config = dict(
    train_examples=97500,
    image_size=64,
    arch='preact_resnet',
    hidden_act='relu',
    kernel_size=3,
    avg_pool_shortcut=False,
    widths=[96, 160, 288, 512],
    am_softmax_scale=30,
    max_steps=11700,
    adamw_weight_decay_other_params=0.01,
)
Rows from block 5, named by matrix and row number. Rows with one number belong to one channel. Each number is 128 + 32 x the weight over the matrix's rms, rounded and kept within 0 to 255. All counts start at 0. Numbers have three digits each.
# convs0: first 3x3 conv (model.blocks.5.convs.0.weight, 288x288x3x3), inputs 72-83, a 3x3 kernel for each
# convs1: second 3x3 conv (model.blocks.5.convs.1.weight, 288x288x3x3, transposed), outputs 72-83, a 3x3 kernel for each
convs0.159:118145093129134093157136072107124115128145108159084141101126061116102106103094137131128121120113103111093094101145124105128121128100080122137160143086129142124144123076102141153116100099152177066146091097144120080132115119084132084113086122061101099114114181110080132110136121112129148148146082101130149099203209112074081151
convs0.160:114152136145130163094112127153115117148171139112103116106150173087132111092133141121118104165120087142130096161114170120076137109131172183140214123116108138137172098121175107077115113115106159092094123120080093138175159045069106063137107116157125112163145147158102118094132122109084128112079117117137158048107168072092124106
convs0.161:168132146086072102092138089109146122093090146106113151126110145124081069146113175104138191109106144109113135137117097129126138121135140103103136134118098146117052161122171156124129185125161149125115082109166112101180136150179089114109062050133109112177117073182100141098179092125091115125132134135052063134112099109055204213
convs0.162:121136142169169151123161067159134152141149116124136196125152143092129155132074158141145089119194155110169120131168158139127172079139152145086162222128153169122153117143087090116146160186133100174092141182185113094143084124220132114150055171117064128146146161205082172133139192147198182150154168130187172145113126185094116123
convs0.163:166138152124108107046127145116109151093122098163136134174126126146160123132122176135152116147123135139126110123091084130108170103102156091070118147119117102193171118073125132070094086137108076111131127151137120126146140144180141171106072135110100094167126141112115134174098075147114093109140115155038041117154116057104126106
convs0.164:098082073135167194142086060170099117161082128111129086106154110160104120179162185132124144123141145137080120184138145124088164151133136177143110192132156126134154150144153172140082145114134160075114087118122119074103128081112096046091189215060080103109067219160110086092141116132132200101107095131130097091137098176157040043
convs0.165:136085126162125150158146131136135133185104151140131065112174128136177120103151134157132168149129093121136142101155085133174108098143169162139099102169110158114130093103118162172073107219080155132150139192142148135138152066113140200165132118187098136107127090152143108087067150113141106127145101166159116147130147090047047109
convs0.166:129129180075126119121132144150125142171104146117146100139094091123158097110156108161205130163164168068126109131160156144102177092154102148184111163134121087074135109140118135170100076150114168142105141144127088113090097115085153140187098127079130093160053120081128102107145154187167135100133115145098088109143124084134168061
convs0.167:152133115171160156153155104131116160122128128131191132108110119093138107108146109111122122172102124146091135161137166147110086100140146132097097136138158116081157126115112114117067112138094182133144154089120166085110171131083122082094145134044136122077143166168111118167097157072162148113180110147116128125111101155185090133
convs0.168:105131137181085095138107138115115132116134155119124128136130083080108144102095095143117088160131130111073104108113174118084161115150118130107110079131119115145126160136131163114119123156176057120146126157160147085101099094170126139188073140134090173114123174111132086103115146100118142160150144176085063079133197145116114086
convs0.169:124065120141153101174173138125136066091138063099184096132189188137176140119117114120117136147149172129156086128165116115125106088125158185150096113142105112097160146079137093095093084136149147140121111177128115148149127174179174140117192126181118134103115184112118136157141130078088099142126140129101141160123145185184142130
convs0.170:161188151165144158133133107090146127078097123099170112097107111137148202165142124122104109158123150115094139120118129094136092157095123074109051196172149120147151140123113095125148084160160121118136128149141109079146114193063166137185146136094175117126129113130081077120134105179156135131155115109105159131150145186199080079
convs0.171:110163141105139102117125133105096083160151146130081175132073099130120108134140102139125169165103126161128101035114108127136181125113149120135157113164123156122130153122189094136168123186094148138169158090148146107149118200137148163126092160110096105180117140069091059142110167128121185082148139129153212135127142108190148165
convs0.172:066166113135087116105136107143081121126109170128108111160114077111145074177102115122135115149123106151079146135143140132096156133109136133114202109127148123124141113084140150145176117172152099097103161128089157179182116125036107076163150106158083117155173082177134074122141152135122108170144112105124116101091117112190113183
convs0.173:197138180157131170138141124124151131097140104151175155135139136128090096129142134147160112133155135105164075143101093111116116114136098094128163146135088195114141105162123127103108146153103141100158102115112166113168104057149148116128094038164194085120187123115157133155126151172072114143120133160150171083108052106079159105
convs0.174:171204147157153169182147129152105119187124127148157149105103088185175136173134047130117150137150142116105144122150106162127118144137149121191086182114138160175074106166107097154214134132126131161110119146143146096117129085166142089195156155120115126136085158139103138177114084175115164164116142136033098194169139117086159162
convs0.175:126124179117099115119096135071158128091120123075128156095094133221124188188171102126111134138128151150124085127110087151078109105148164091133093135118147130185167086148182104147124142159124166114105088115128092149091092105095135131050121100154078113125137180123091140088132145078114122171075133155153117123071102024146146100
convs0.176:068116089091154167131157134105115153159145115216152119171117095136074114083070137112075070152149148096098089163108134156109142081096145087124096152138086117139116157118081155136151135131115117145134146105120118102059124125142103134139085071084129106139137106131124145074143138118168165167142118115018063049116130160145059104
convs0.177:161114135128140163130126093123105124096133052153157161106159162102186122111132114130112132129146169127090127187104121109114166110111084175136143099107120165127131143125168135125173104085123090077105134138150148141060113163163183142076139105075137088099111114153237099095135121121123121123158114100077087181075117120151107104
convs0.178:173112100217150166058069110151059143166124149159139091136096124091111100122125104152135084148151130136177115107104141168141131169201169112145157175154107153168141172168111162130141179128140114127117101155137168097211071082165109105125125173161130182129153086130088127159136167080086126119109106104105156134077137178229185056
convs0.179:184160140110153145140120138105098089092132090134142141134183066123141158151135153125116115130173154130132130098141106113096093067131103075090144153160122137109114154154087114145073144127096123134124168129133108129153119098106134053121144092142151075132124095113119090095125126125119162163172148085107051087085084120105018122
convs0.180:033127148149122133163130128120143161168104192100148100108154129167122110157073116155062072121095146142183092080102113142110114108122121152148116114114118116103080147111107127160114195143187090134172148148134175131144162110102133134123146172122148098165132174126089088151159160209136148172136090083201052118132095196119124141
convs0.181:142164090141081117098119116138114097128098153170155110134164154145121162132122114138140164138162144168118104196132126121115139107146067140139137117140177134104146185163135138149152116115089077120128096113143128157149154134180145147124105112128136111092138145103130141170081144148134127078118136126067063082120110091167199094
convs0.182:133085094146091120152132126150159141152060141137133096130061122122096129127116159144092169164156135152084096109138037080109116078147109148124113125106090097117117144101119173128078128118115172155188096143146134187176110156145133084142084138154151106072099114123063135075126133080144100170116145159174183136172143166102144122
convs0.183:153134105068145133143104181095125139174072105114166156113113117112184121081107127135127081159141117113119139130126117068144169108095194069153146141079150162109131121130096128155102115095133166145144134143120102146123122134153106100084116067169220167136136146138111170120113087057116111121116112130201166116072098136134024004
convs0.184:155125113122121141116098113063119116097091150106093125128136107148144122139123132113112120156129109091141175129095097095077158124206092156143091168118116156143124159153146085114129138116051140150168170099151164127157112193166061133123129121084134160123180223137092144106130140083149103134141104109167169168111113056109196146
convs0.185:145157150136111174132127101187219129148148128189161149098085190117092073161138105144178136164158161091123095096102122100096141122124203097177189123099148102127124073128112134148109063138117092114190170131163116137153213157150101144102135123199129255180044130156136127126126120153116140124123152117134164193195205187001054124
convs0.186:099198125157137149134060172128135148106113109122144113161191127150096113105073108163144112175193194166099138080112161044135112085134158105122145108162016069137116128082154129174099144141114237103144186123107166109108213136102107123105116080151111138176121148159135135105106132145092132088107122115160108115188077116108058081
convs0.187:131130133102100155118132103101127153127133124216119110163143128152102119107079143107145143118080166140107123094128106120108101109160144053106157111110192159101095129144127134160102117153112165150154121189132094172149060161097075166125096140188100184128116146152111197125107144114155122160140125141222206123132117138111183184
convs0.188:163121046072102134100185157152127129152091115123148155126144102118102147127115114080095143128120144094103117120205170085115087143139138092112184108094090171165127026111114116107139158084129114174073137206181126165150073090111162135089099101072108095080111156148161133078091148169103134108105128130132138097104153160061063020
convs0.189:107162174186069103107105122144136117132164101062103147123162158094115092122105064124166156094183123136124160123116128140121106146123060176145188165147100162131133104199161091103145111127141145153151129143144073088133158137155105163120086137145107133142169164144065168115119128101119124165130091101094052246170191141137189089
convs0.190:125117138031107131135120165142112057090093127132117148218163126176108068127114072118100144150121103104140173175161108134105126097142125165120105100174160132149149117158135179133171144119119068064115118114128125171116156130117126109128146138200166163077185151111141127130073126149089123121146135158189061045180055005059073152
convs0.191:105128144114095156106087140121125123137122078143086130135129076097143112156131117134111094155103137137119150165157149142133060094113088151090133119109075109102095131140136132140110148190116140193149120143104111119128133031139116131156102122091137221105145119193154059084160137114096113147144117111053153071165108191094124093
convs0.192:173075118137146204109164144139091115110176156167083148091096163095096096164140085106173140140143118095131103161157135072120107154150166145117151119129122146133162154115121135153160084061130146182136143141113116136121131119061115195122074104110089165181157138188159037168173185163120125138097117083214255203095124091134062161
convs0.193:109102133144152134152141127117138134106151121106117084133138080118167127145181111129132119159155181140116107165189120093132152119059127168188069155206139087100069119134082124104131089099166127112109190107131131078076094129211122131104187103133125134129160116162129147109140125085102154125168160127077020130101066192255212139
convs0.194:146167213134190113143195161063085185126141097114116112130138114133120101120133137128132119074120144123097097108117099132130125111131181131184086078161120166182149174114157131135172121115110137144132157127097116200133081108089128089123108132149159116146167081056171139119114099130111136119130148135138149070040105074145128126
convs0.195:155129132142135154132132114114105098115143166129121138080104151115117078118134115102155124128118119121130116141097136103131126089109128067152143070110167143115114105103094138151087138106109133100120134144161128120086109143100108141128079196068067127125119091119100123139122124130126105178110109132131169080121089119159138105
convs0.196:130123161131112112152149137131124150195109093197192106146093120168104149128110134118127128201118097113174133205140135122135090084128133177159153119163099122117167124121105149139113155140102083092124098153108119139119201202117092141220086143130187184119152159092093192173143107128118130125133199178149126125174241215125188150
convs0.197:151160090113179151147156139125095111130156124080128085120116098133121154160114102118127099115162156138100141098144124133125137149107140106116115119110109128129061106137094115127089104126174151145125073146105127100157093147194236189121104215155144144117093154194170098067105097158126142119111153148109131064030126150187164128
convs0.198:119122044106100132140145200158164152081157125173095058083128094155193114158100113110133155109082123178109141158104157226123109139162118161146140090153022074210121102108117116095127163134130116148124186124130122131010098101084130176135152138104188125154105179111214123101127107126153113160163087164139086101072153094097150210
convs0.199:133131134149112110131127111120174112110157110191158119111164114096121129135090129127150136111150119151125097105080138075114093095112129117091168147149149156116063137150156121185144142136115117097047099183113142104109193079211100154077111116118184155135184106174148092127145109100154117098136173179131088208201199212141085063
convs0.200:169156111135103125073138127095042087114122177133123102164133196124090142111156135174126118139125112145133119176124174110055131109113063158168169106116099130067173162135080147122109106141134188186108108088089171127094073122126123092027145110112012163149084101084157161114116117110113092137137143147086137156086138086153053090
convs0.201:140122093134135154127099073134103162079089157170203161098112126113188113130167154117100151143139130125137109103097094093113121089146143110106128115109208131169193151151116115085167110165153120085127156090075101186199036059053189126141216128138115144208124137111089117157078115130114142130112137122078122199255190154140120003
convs0.202:157094099112115141135155099113138168100110140098177153092104120115137194139191133131106137109126147097144104106169117135103092115099197124157101119140147098127076124092093140146082080156151098112140177152086107145149104129186093131102166148150139116087143171049094111042120102099129112154147151137128129066051057106115163108
convs0.203:083145075135128133133126085176077095125122126145154122129162135119139176113152121156128164136138181111140124125128129103174141154182103103135144157186154100213131106067162085056110115126104119119155118148132164122104165089060189108155157137102064121162195187107161148139137147104157111145143139132038132176169125137123159195
convs0.204:092160158188141117149179134151141109139165057135129077088132105072152091149100085104131122116175103136156102082157084084108155131123182153108097060104197127107141100160149119126139095077100147158127111175170113082150084099124153108145229153127146114057195143167093074151089164125096133131120128163065121190095161120089150183
convs0.205:114138097108158106124102164129113128097128108113144180120155086103131148133103137124156156132172138102127143114110105174112116137135166126128149104142155107119145133143146098136147066107114169148182150129131101118073081085171105108147097125123098141182158147149101133111128134094168119116101115142133101249133193125044162190
convs0.206:153132147125089095195154128121134090154146138116136118127157182103163161090138109133113129126138156082153132100202222108145125115111104071124137089087122073105171191160064112160090133119091138122123137132173106098139143132124052137255135104186092085170093117070106177102145108125163135109111139104088061188075176093047108092
convs0.207:141137151145161134087106114110171097175118170164150104144162144132110092147149166137139152145103117144186118149186129126107134113167147135123099118127101136122138116140160129138105154088110171118107129130148086140130130113065184145175137112180155112150153131088130152130119112148138131125170157126128243072117102151091127095
convs0.208:162194099080098111101063138144116156075123152128154180083178086123136079116177163077118135150106111146140082104089038116127138105080127089125055106185090117091132158088123101162127150099119133087122128127121157188099094147124135091140082116089120130186076063129080140103101161103156145139124144113136115086105053170193094043
convs0.209:073106129115128096145148153087147122072169123092100099183097123193163161126050132155153116171150197141122127125117092100163095096171145186129132111133183177121113120095094095150117152159129098121108114138150118139096082100076223129075073151139114143119071205126186105157123112104144108169105129153012091072117106054239141173
convs0.210:101167145164134203112144142089124110103174130082183143190152235109122087100156160118144149144175146100119141087091069074122157122126159213212190128131185169120142109107106135135119145124143132112080124090093100084117103059142123055041125214089155150187184117173171144157062140163081091122097164207051048091066012094195060088
convs0.211:126126102163104126150107157174086098151124137154100174086155118074139151116106114141120110116152116133149109185183155153113140138146186145217142102090163154113135192061094118119051080167125095120120194178115105097160091201123172115135151143136080097077127146131128092166108137110102138109122143149126186110253238073175138088
convs0.212:135171130090122129117147127211139112108129074129120105101095110122133189124124167081121154130131106124117176119134081107140166151122136094098057162150168123143091111125153108095165139125105089157203108141130111147108132158205136095173098101185125153120108145187087140183206144099084143092066160098056052133036129121078120051
convs0.213:121118137092109173147130165116109182109126131127113110077103138094162129095146107125172120078119143103132130108103101123141149156169165073091131084142190138138196089098138096092084120152142110142102100157154090179132203130099228165125159101153141177079109167151102146092149161102108097079121077141089169199172105116105079045
convs0.214:131122145118139117108113090129118121099114150074105171153082129139108134116080107147101119133154159106136099139121146091136179087111157142169132104098143106110137075138061105104120140159099130098067136146112136133142083115107110059113083052097079194115140097144075173165165156135164103137106127112088116147143127193075167157
convs0.215:112168116171122128153135169075199137131131111179146075126128129134151130146114125086140133117109085145097129133143083118159122114167138149135064179193093122142150122158146136122133086114125115140174085105126156105153145089184101100124114125131146135128073143075161113095127147149127146129163147138116070093038160109169087042
convs0.216:145143111131134137084132172107194118086073145144157101086140186125129171154113162127139175160152140112127119121167151123154132129084155165115159163142140140152136139169161137149141105128097123182120078145086114078073168201093084174177096120121053189148166137124074095119136096119122127130106116127088137042168198193143064087
convs0.217:085094119188152144125100150182095103155167148140069112122083129011060171140160106145113125125162175149130139110108174084128164101099111099191108131168090148079098166119117125152144105162099145082133113096113142155152148236185125117066192090201166177114075190194111085119126080134120121134164114162208113139087234213184207218
convs0.218:103134118156118133148144144098089129107085187119118125156088141140150093113120171068107111155106125091160157139125065176153122082184153075115095113162164140099057151074141160137096162174073152104083123118130149090161142077070129208190192184118078193127116144113150122195116082150130101131121131130132223201148119075197085137
convs0.219:180143089127171080118143168157153093161133092077094114122113145097106084182111110083100096151124143132137058127192135096137080119215085167130105055147125075105181137115154157143151158135098134094174131147131182127133158168235148168166178133189135108084131094139111107083119112096166186145117184192140116158100169249130143190
convs1.159:064126164143120149099114136055098147152098138165143078087189129073104098071098125061139110086096140125111148122106129115165158122100134111142144108093157160150131124149162157106156124102122115141076122115100182147111125131123119122125150190168100113081134097131166132177111122126129195126105156128122148087142127129120102102
convs1.160:181211106130145196105162144141160178118134103055139092110170204068079093132146158061090101110045141127189131138149108143114130135134159217115088122192185103152113096118136146047129091151153086129163100123146067119123094111096133151124087135194025063119138127222121193107070089118092122112069154134148133151144123100203143124
convs1.161:109171092137118137218131064151115093142057083076167073117164200050134192085066030007080119123112108094160162139131090020106143123100164109106073169046193133074153143205255157187164173049066145213144066165107177075117061102090097131141163128127000153161151141182170157199187069073078103139142158185125110113121064112090096150
convs1.162:089101128129132137130124124126124113144131127101116174098125131110119125114148157156137114156127087134146165116132164109132123115108143131120089148142129126145111134120148152137133129127127094129164110096114162146110170169149165103111126108133122164145134134109143143110122115126142134162120123149130131126123125124129128150
convs1.163:111141118132093166102126142119111141171147131106153128117113082163125139053102111089098122073132108135191159111153156094090130088104148126157133138122113080093102078111092059108150128136163113156162056157159152162142148169150147170108113101099157132159146106101104107086129122139127128118085086103094103113105063106162128098
convs1.164:074074170195151119182100104157013079108127129199124071237123126157186102140123105146188080141170094100117045092142126181176095131075136101113146203137173079127069121147167132159155134116159106111122117118150140116067050192160123065092150138156084054141113170119120126135089106104177046081178193128119125146166139152110124151
convs1.165:122155099141161120145159161137124123158152138189146085135115144111138140108112114078138137094129176086159095176142112057116165127125099143109129120155122141119125092168121202191150136146126129120151130185106130167145168100141139177099140125156155131128137112165139111139136134136132132128116147112135126126120129145121107155
convs1.166:109140136132175145126120160139117099097108186131124129153142155149150133125077133108112125158130135123133165155132103130123122150126129120081118118142128102132150101150134090113130102136155149109123154138112095089101157103121142147111126128120128151119075116117161085110084158142103111116134108118130136106153117111121093137
convs1.167:149119185135124132124098091144141152176127089137129078132118124090149089125155095171160181103122110148105094093166102106153163092099115132134120135132116123118108164117117156110178131148149089101188075111161082145148148152138130102129166114111118100133165133112166126112136093163127104127145179111107106152097139136087094126
convs1.168:159129113124115190171149159160145116168139161128182129081118095117117127150186180096176169059124125134113068124107144109061123136111114073131176133127144093095155123156106107132166114160077134082083138089145193130161164080097236122132159160091153096168083143128156176071183106147149148131139093103103113096146172138060124079
convs1.169:097157115122127143131140139137152077113108161174141136099116062142101107102155128149099131122134103079103172118149111145120161109111142123167154150096044106179067156168166142195136155130137149139141149146119102121137113129164166085115128105153189192119194177167135073156120149148127168155130171158135126136084094107186102133
convs1.170:190104112077074146135121168122207212070124141182081141204122127168072132174094095207148137073125102167135119095037151206143169170113080115164108157105136187176186222132160095172145128149229125080094193101107154089072073129136147125201164194193122198082129217140150136155102089088123133198207114108123116112152175149119084074
convs1.171:121129124084137128115176166204131106096167142128111102146116152125131111156127174122155118158128123114169136088104099102143125196121090087105134092141128153145106164119161139138155117108129129155144114136178108136120146077149155168113126125132133165073098056163184131079109159146110154162096115090098107171130154116126113116
convs1.172:110163104133148173124131147120100096134120172137137067096134143084072111126102110130165146112109125148123128091098104132155079147084178116133076147109139159136042166166129143166126146135130100103126199141199112178114112112184130143147130130089141155129107160202133156120118092182055115120141132084118116116102130128091115138
convs1.173:118057128187130166140151131116141149133152156106157165114139138114129153078124049111154107127148148116135140077123156121139146135084106107131132118136163136140121102150092121130075115108119100128113163123149150111115183133199135157142129083136138102137151129156185088166105100138119106125148160107155149139135118168090075119
convs1.174:138132088155122102122116131108099142131127124139160110166173136115097144115140128102131119126140124144124120150135110120123137102139108133151120113138125130163133095136147149170112156101118136150168126153122107128153115158126115100145143133131179134129135135133125106115117111166151161097145136109128167109157116097120135117
convs1.175:149175136130113143119135116122200121115140124136148097146133136123176134115139131137211107116116098158125124124116149086147119167134176203196135082165116126120084106102103118118136129059142058121118121144106115088134111100106105138148128106091107154160094155157165120048148098119106093170125097192145151129121087074174106100
convs1.176:151128194143139138143122161163093129148174125148133091117129126133127067081131157124127098086070071154116121125147089115077100162169214189139128108135119120175172163132091147118118188132146138107156176063178077143135156118110110127114210154209074141099165072119125068085109068105172153126095129079196170119033091106143133101
convs1.177:162121165206161110120168147128118130155111123124134167156094088141095126158113137181135168130102109067101083134172206164109123106102051131143128120150149078132073117157118140182114119079097134057113116083134156080140149215118088131086114114141169118137148135160041137102116163139153214141118069126133065101111136096120174091
convs1.178:116122117121099104112129115119130113158110139123136141098155124090111125099104133134118141122174147122140148183146164106135118106120109097121132126131130112111156159141144116105133094143177160144139142138139144146110102114143123099109135115140115132150175148189116124175142145090111127105135131173129162174122138142126081108
convs1.179:150129097126098147158133175155128124188180192116115130110195150137126157118132140144138098118118104153141138132148119129113086152134118122121190152137114099125114107106187134079132158143155104145109100118126084164105110080133144097129185115114111139117152064131176095103129089103119154082132105064164135120148129129120126120
convs1.180:122104108099126126161228153138163147116134146134165139092111179129123104119090147131124106129126106084107121177123118085171103126135132168157107187182139183127162145114093142142088109166158135083158164105090195162107161096134139135089118156151163138149126139131111152163105116091141090133172130116170166154130128119061089128
convs1.181:132154173127071027119205171158148154187113121126151131086106108125126144065100075124108105104121128121134100150201166101113216099150134150217131134167163132038126129073113133094053182151117143116086113099095176198127120113168177165133156164115167156156174169184071119127123150119162103133120184163144155140070064128130078123
convs1.182:100143131158120124143155107139130086121149114117136111156110129147121120115170150109117173082156150076126116159141125097123121137153116092166099120130132139125147140161078148125117092118147142120135208096138162174167127161087106103088136132100113127153133104135115128157130127161116143095143140136113060153130180183116131066
convs1.183:148098114106102058089168141105119169117143117130090117065121163122136148111110173091081108086123162076099097151098103104103119103179129150142121172116156179194134188117127129159071125153157134138139116079120098141095091094092160104150100155100118122151142090180158076151138131096122156173128132121135189100127131123106124126
convs1.184:140121122124136135125129142130130173125158082093140118094139139096128131164094125121103127159130123115119118135105135096155156158151145159103136136103116155127147125166193117109190112126127129156076144115061150139104101105129121125079107109124158103163090133122106127134160103138134137161108113134116119154121131138154142132
convs1.185:077155124131148148079106054119122154168109111133123108121173121140099150092130095108169131164137157166130108187215126124148085121179069138167098163198156201126077167153124194157121091084116138176127135139136105118191138132120063103114055134150071100133124119045154203098119189168112125146110140169090179174150198155097167082
convs1.186:141107156131152105133125123111089144129173120146156123103093082132153126141164139157107151118104136134096129179151096159125085119144140136143129155140124151140131117143120128136121115172148176126127145132142152151143146114123106132143114121152188124142154111142133128113149098118129095143106132133133113117126176096118108134
convs1.187:062115101108115091119120038103074105089085090127172148032141118109136161076146132164089148145099055174113138115168122171087154088135104103121084171146136111191121179087077122125109090137097106149148143109163128092127161106127129115124126190162152128116115104082147108104092102047106115103138136166108182067112130118175107150
convs1.188:131109142090159191148117133103096107125122117160152120113138129136099131132115138122130110074129103094098143099084133124136119150172196116116133119136124129161137121060120131142139099122166114159105078116145089122128106090118134119172159131131132137152129119129131141109135114116131125124106116137090107116113118110122140134
convs1.189:128044143152097044184096081196114140163158089133147129152114136124158120107117081095064082103135103118147151168099108094090089066181098141111152125130116169111165140093121118088096108114106038111118087111107122143032056127120159121118158070132028141117097141136150102147103079077144201188193172137154225142091071076142127093
convs1.190:117106127129145105134156145107105076136141088139139147155133125155155141082127142214095114115129133151154185106090149148114125040130194191103119160146064100086229141085165099132072143104012160135154086088141090110149109074140098175118095112156120121119156077181082133185139117122110124125137140171153169140146136182134093102
convs1.191:172158100117158101129177110140181126088161145113120128115100189175130166156148167071109170157163153120120217094146091092060109166171106187122125109098136236128051147127100108073103147121132158185046139152115170153097186125094066085126179123150094107100123072145138203207107127066154133114073146078095071183168135146202192105
convs1.192:134111109179122128148154098036075108154086187124107128110150142108072160134142036061099125098147073162113161161129057137080094060188152185133110131099171172128161127146094151164110110113108179161138132157096103149092126120109157187099148112068131087131101094174127189175110144125099097109168125155197185102143136098104157147
convs1.193:085107186194109108170125065093114143132086076116108218084139183123063066112159101137066166189141166192194120125128180158204115163122129131089136175120132141163076156122074109125146079089103158111082090113157149142105158148136145120092152186125075133156149167124139123120115127102161166178163184183186168227167165164126082088
convs1.194:095134161084107095128149139140165075082158163154145111194096101211147083100142119148093094173149129131097204134127092164072183165133098158123145161153161161131165133082117101096152108109076141121111112127137129155083126094143127128147137106180111147139103081110110083177125127124084103120116162114165088138085082099130136121
convs1.195:131103076074192152147162076104132124121145152086082179102147163110134102124106160094121127115144101098162149136136099101131133147109126147126111168146136168160137078122141174101109165153160166131141138111089136137133180117105140115087126097084147124129067084160158179119095084071109164112138138135080095122080109157130089125
convs1.196:124125087122117100138080100120154096132173092154152177150112128125096154135125091081136157185069141138127149146073132086130126106142117114127127106102165178070171088157083115127106123106136124134081179146099088113160088091086128126115129138147176169061092143182099055104130123124079120143153104122154255109147161137080087154
convs1.197:103087129098127075117114137128113121111140124148089114215101147112097117090177139078117128100135107129147119110124097138107109159163152117125095117161128184152125125116151118119165132157117123181082121112098081154105133136114121129175134099108152102190118146097154127166139114121161117152162137140171113185110159151154142126
convs1.198:140133130136148144117140114128132122122139085107127127118112127110126106147147155153134131110082133116115129134127144157133115141147133138145097142127148196143134123138116121088168147150111123157121146104117123116127115138134115129191132098138110162109142118100126128138115107125129158119153161125144137156128117139154145145
convs1.199:155094127110131078127139131102150165148127136120148157094133177087106069084114125132114109143173145113103125128087092109075104160166106182145102129159145175134092150092140128109159113120143150138136128196111155165117178088135152165110107147157117098135164086169120126123106105110133154151122151103094103119127131153128137157
convs1.200:169122143127137125112118129145108105159127115129115104137123132104135143137108122158107131106125151106111105136097188144139136112063112137133126088184151138121140143116126132109134081142145123130154140107138127112160121127119131157114116112140112153149120137134116112187147157141147095122129121115127136139122116123128132106
convs1.201:095114085066069048131189255070113169166114107114065076163160227088112098158126063135092058150187086208165133128119110119183104146118127114054114209080116190085137112046099142116107099117169153154103146103111090058148039124159122124106180142107110120147151150184133090064065096112092103112174161198081130094146169142114098142
convs1.202:101163162135145128137132150138125149103167099144108132106103128129123123127154084097168119121109144138118118144136166168153163057112123103063100133098209080120131209121090124180102122157136076113113141112125128088115128138096082137099112141104158111096122105146123113130125115064150141163143186097160111107158126144155134133
convs1.203:123128149120146065162131111104158079161109147119156107090102148113098179119150089110154094132106134136095105111124173137169169132150156113194144124154070126153110082121130089126116141107108109134131112165145077081179130103147097187163116171183172165154118111125158151106131126140147090145122103119154219090155075163107124115
convs1.204:136121105103158104125074148104138117151131163143142145124107150128136161159137108150132089145179108128139143157150125147097105112129103109138160185083140138142153090116171065128122112110109121128084124112095093131105115129175090094118169147172152143128123164163119077153159133151121131175093125130113138128165116154162140153
convs1.205:149131129084129119138161141192106147110146115153100106143173149126148079095168149138129085109116121117163116099154145107141118198118111095125128140128105142093098174144107113146175165147144115102122150115136122070113076123174107135098132149130106131144077177162105127091128122130115134127161141108090131141089169121146116123
convs1.206:119151170076087140093067149155192086159154134109132098124080142159136117158140117094103086158165196133148120103128177083148064106078099116067044109131071082126161255186121220178107140151170105057169179125109046123081172122156134154081072111176116084065096102053140195108108107189073111237186228129180144182107162150069125193
convs1.207:097130116092125130089119121073110105145089121088098154109094138111120111138094139087123158122145112081156171127089111151117124113133138125142061136155134091143148134142117111152201099124115139091106093100166137144158096154137103107098127079117160188058079177085094193169146137124132142134107157134082123121123156156116106102
convs1.208:141156173168081091170193179091122147154153071150102144151118127156139085145153121070160120125185117146131136138054103142133150135152093131111124110155203151133118144170111079126168122154114112088132211140124126129092156088113171140127127147092126178083109135142153110210148050135150163148078132105163087129133134149133119126
convs1.209:119152148131121142170138133117147122107104138113113105175111102149161059104131121154106137157064171088142135099143134140193166191165163150131137172147114136119133126117157110153148121142090123150095104134137135084122049065148128126165167082139047112090120121130147152166104077088122107094128090167127137142106174189119099170
convs1.210:154172170151141160126244120085103147163149170180137086223149068153139103134116036105150113107189147046149147223176092138165127100097135105163122146111092088054171190066142156095087135084117095136136133084134155118070101074132148085076120071109141186086142137100127099142107065144104144144132089097078054109087141146073129096
convs1.211:112183156122179129170089119195100138086127114121149149143064143196070150081211101192115112151103153108159111118120124160147122087130129094114102112105116107181109117220050150143137103129058176075158142069159085100180108111156146111163157136155136167123128173098138210098130156167098126140146125124090163155132080119091094138
convs1.212:102090147091065088125128138093039007024040127080172175130117062098136177095098130147119112108082073110112086076070150133147124162108106079033136112107150128155134133121176131143094110191149110069126130142113102111176241174231121105181116122115166117096123090106116094101125109166093101069076125104120177120070064050108101049
convs1.213:075164123121110092100095145182152107182184111168122076218153143183148156089164112068118159052069133129105112094126206120115174150089109098081128164114113202114179131164171065101120110118142197220000133119111111177093089114121074084145138114141091120154081094098162138151126102168133146104139162162198129166144096174114152132
convs1.214:216228164202218114192171255134145204101098065073123094093205172176111161145144129091045112120189143105173162092108086046150108166180209091079189224145132168162154142138159207096073150095119000189135158136132146138101177112048121133080158153134000187168100109130092043108066137163048165205146169118045109139103094140108095152
convs1.215:141134140130140069056108076133106166147167129160150127142095108168133158157138106134135155079098180074142111111108136139109090099100145156139164095100155168085120153142144160151157125146130114133123125120128148154171132157138109134132129141109151155146129134133106111182097166130153132109118095147078122140127146114209119112
convs1.216:146171150125096089080098085110207129106092137118139097094153158127085148146132149162114134118095248100094142126085174151053100147151103104154086109129141150090137172083098048161155065101157146146118129125077115179130119092127099135130082190137117085132075088161208141106131214130140108131090145162172167065174168196131120115
convs1.217:109114124120101122086016098096096156063135120105165119088139107058088127104119155195080054166122098166130085152215186122156104138140125134201060093151045148113124132041076126082124099132135090137222161112191130156183140099077121078140077096130116080103255129066131106142134141115142085125126149190142175075084190077157167077
convs1.218:133125097053134132180156110100095106122090166063179159092131085098175106120109108102122137120114114077152143165130112208185156109123147158168150160127094188128123131132118139099115132123162148093114168125146190117136083112162136139082144119140132090058135202203124159101124147095088103100138136092134145123070161125120134077
convs1.219:102133118096107144101133103119121150127113119128149136102111145089099114103127131153164136083100123098127129152133126120121147119149127109107116139110125140114128170134125094134124146111136114101101121119148110130134106130123120118143132155138122140150125110144145104131129139076134124146167152110126138153131147141122114129